Weights of a small image classifier.
Model: 1.66M parameters, 32-pixel images, arch vit, norm layernorm, activation gelu, patch size [4, 4], layers 8, width 128.
Training: muon at rate 0.018, held-out accuracy 100%.
Data: trained on rendered made-up planets, 97500 training examples.
Rows from block 3 of a small image classifier, named by matrix and row number. Rows with one number belong to one neuron. Each number is 128 + 32 x the weight over its row's rms, rounded and kept within 0 to 255. All counts start at 0. Numbers have three digits each. After the name is the row's rms in percent of the matrix's.
Before each neuron's rows are labels from the 100 images, of 14848, where the neuron reaches its highest value: "patch colour" is the nearest of a few named colours to the mean colour under the peak; "responds to" is what is common among them. Only what is clearly more common there than usual is listed. The data: rendered made-up planets. In brackets: how many of the 100.
# fc1: MLP up (model.blocks.3.mlp.fc1.weight, 512x128), inputs 0-127
# fc2: MLP down (model.blocks.3.mlp.fc2.weight, 128x512, transposed), outputs 0-127

patch colour: brown (52)
responds to: ocean world (33)
fc1.48 105:140133154169174140097135081117123131087071104069164124161123115108143147223137076135165167103124213086123143134127140094100118079085109143094098094146190134125122090181161106118125111091155075167135134153076114072181146125116078125177086090143135121112203138133129135096128075145117130174108145117134113160110169145099121117073115087157140160166123111111184161127111190076113098094129
fc2.48 098:122072191147115154096101151144084103109152132143141098115112128140086066122175104107106203149154078144081163083143115163101085033100151177169147129159116077151135158161131039160126123139142104109156163103091144149123092132131148150053174178123142109075086151174158130113144096145128147130149141186116143160125095099149118179143180142085064109094094100147129118147162130132165152122114

patch colour: brown (72)
responds to: rings (100)
fc1.316 085:172158167135139113149150167107178119106110125106155149129125156159146138171093073097165143105073168157151118140124124120187095138090198138094095133141196150160119081103128134086146141150078178128126083118095170146087067137110182115138083108110121129121103120125141118071116132099132145103181174145092173053143081109025063118142121165152121078100137135093140098146115185095152138144164
fc2.316 099:165097112083129115079128109125067134145123191226135142127136146144077107103115112140157142107124202148126152125177115156081084104157122171080154125169117162141116137157051139122108100106093147129096128161113104100125153142135084141136083112100141106147164142073104146152148073153147065157098135168150077174083156120183133088153100115141154136148049135138085106155202125146142203144140

patch colour: brown (36)
responds to: rings (92); gibbous (65)
fc1.505 100:165130180109142104100113084167115170144141098173093145128136071119138149157135197147140147124093109092106141164113128119050128094080135147111167197079114168098008092090127134117101092122124039134129147138137137112086151141109116181161102139127104106172112144183111126153172106189085129160131130158123105103160141109070111137121104161111103086150134159087115188125146128144146126196151
fc2.505 081:118134117190104089181176090198101125119067094117219142119104156123118148142135146156136134106080150100104093099095134149088112144146141108149131142038142088102047116134115125099068206079084096153127152138139142106106173126111180088135092166118146154121135131139150154170111136172121156113132171180170155086194134095154164104080106163140123114127118093168149115127120094164084137158098

patch colour: white (33)
responds to: half lit (67); polar caps (54)
fc1.81 089:142165133111171093119107168150181120174086113133082105126126169160171140150068135138115153109142105118086121120166119132108098121143099112061134171087139139124155122139108133157191123105148149040109117110104130123119118212099165122145125114129102084168077091144116144136182154148129119126089039080168087080175182177113103085097165156158117122127188097144119148177106146137106135061187
fc2.81 093:100109090134077141141122134106131131099120096099073116140096106121112108059174119136174116133107175122130149080051069092149116107090159178190141159157158138075171156125106113162129120132148132158174163150171109138113166118166161157128122154118093185130147165101106135113076100122131137136166154133115107123141123102128174135183162042133119055136123114138167148029140174106187135180074

patch colour: grey (60); brown (30)
responds to: half lit (83); cracked ice world (67)
fc1.376 083:128137149207139123109107119104167191161117140170138097128105154069125139105161119144118139109127137066119085125151166119114200127068139133137099166131146125193099131097143108130108188090056174115207156097139125140137153171088127127099142181211084119080125091142064128174119099175092119126097109097166152128161142158094098067171124114057162156099122097134113135115095102137107119112110
fc2.376 097:216167131129070170153120143098136134107100117174114152106144077169089127132151115126154125213100149152172115120110164149111100112136031168107170093113127119158120087111108140118121110168099147126183065089111133137174118173140053146081154090075154120146193100086146099134111104159124147080141148089116096118126099090084158155088138117082153134178117114148177129123117163162184140143097

patch colour: white (30); pink (30)
responds to: half lit (85); cracked ice world (53)
fc1.473 123:174148081110095161123123131091089122170074167120123126147130158115165114088116140180083142132153173137151057116168167058111125115117061168077118175104120176138174151130119135104058162068104137134129098123204127125103135155154107114147111159125085145178137124146138120132166173096109165084142124133192125175155135148139149038150124128106088142108126096049157145112204108104132129116120
fc2.473 120:124086142137164113119120146150166148077115075156059049184162104109119144150138131058123178103116116153088164170098116123189154112135110113163157152107139129103147079175129153052127099204162116078088189112131128126084104168113084181141164050110098173127104130138120123101146093128150152125145162098164093127130140099161133072116111144172168120141109105102101118148114145193178160135107

patch colour: brown (61)
responds to: moons: two (86)
fc1.414 070:124128157132149069116198137109149105161127187100168075156158150146166120108142196114159082138094128159080160171093132074075129106092124109182135177144098152126116090112168133105106132120163120105145157141177133125155119101180163153115072141173100141082101123128108136203066105114171124097140112129192126145179089130129061162140098162128131078119127075071126158065105118137129068127108
fc2.414 074:093171153127119103143093124167126114037123087090096076121150118116120131170143111135103122153103109142108146107130144111085115149190150156105113102113097072146139083235123154137115085203121130125070105084142172113128162115123100170153121054152134124172144148096155138092143138129093112197133129142102187113129151179118159104140200088163131140141108187084105182137156101090091178127131

patch colour: white (28); brown (27)
responds to: half lit (99); cracked ice world (37)
fc1.460 116:166176062178166172172117114104089146173150063093150142187095169129187106123138162117095139101137142181104101080102126102113032166105072144064090088111128128100186153105155121138128121118096090106142114109179176114062128160092154126193154150160117124143171099136117153123138158171150155092124116125123114143153118123126143150163099081116144181137118100055175120105162140123144137151101
fc2.460 109:219084093180125169134191126102189159080122156130105093182108132119148125100118125109140175120168094090102120152130140125116197088129062177132148154156128115162129140159171157130089099169118097073134115108135127126146144180171057126139133066076102129156133179183159138137114056097113121088139119168130145134190124109093122090095111075094135175145140108093153148159131098090121129083103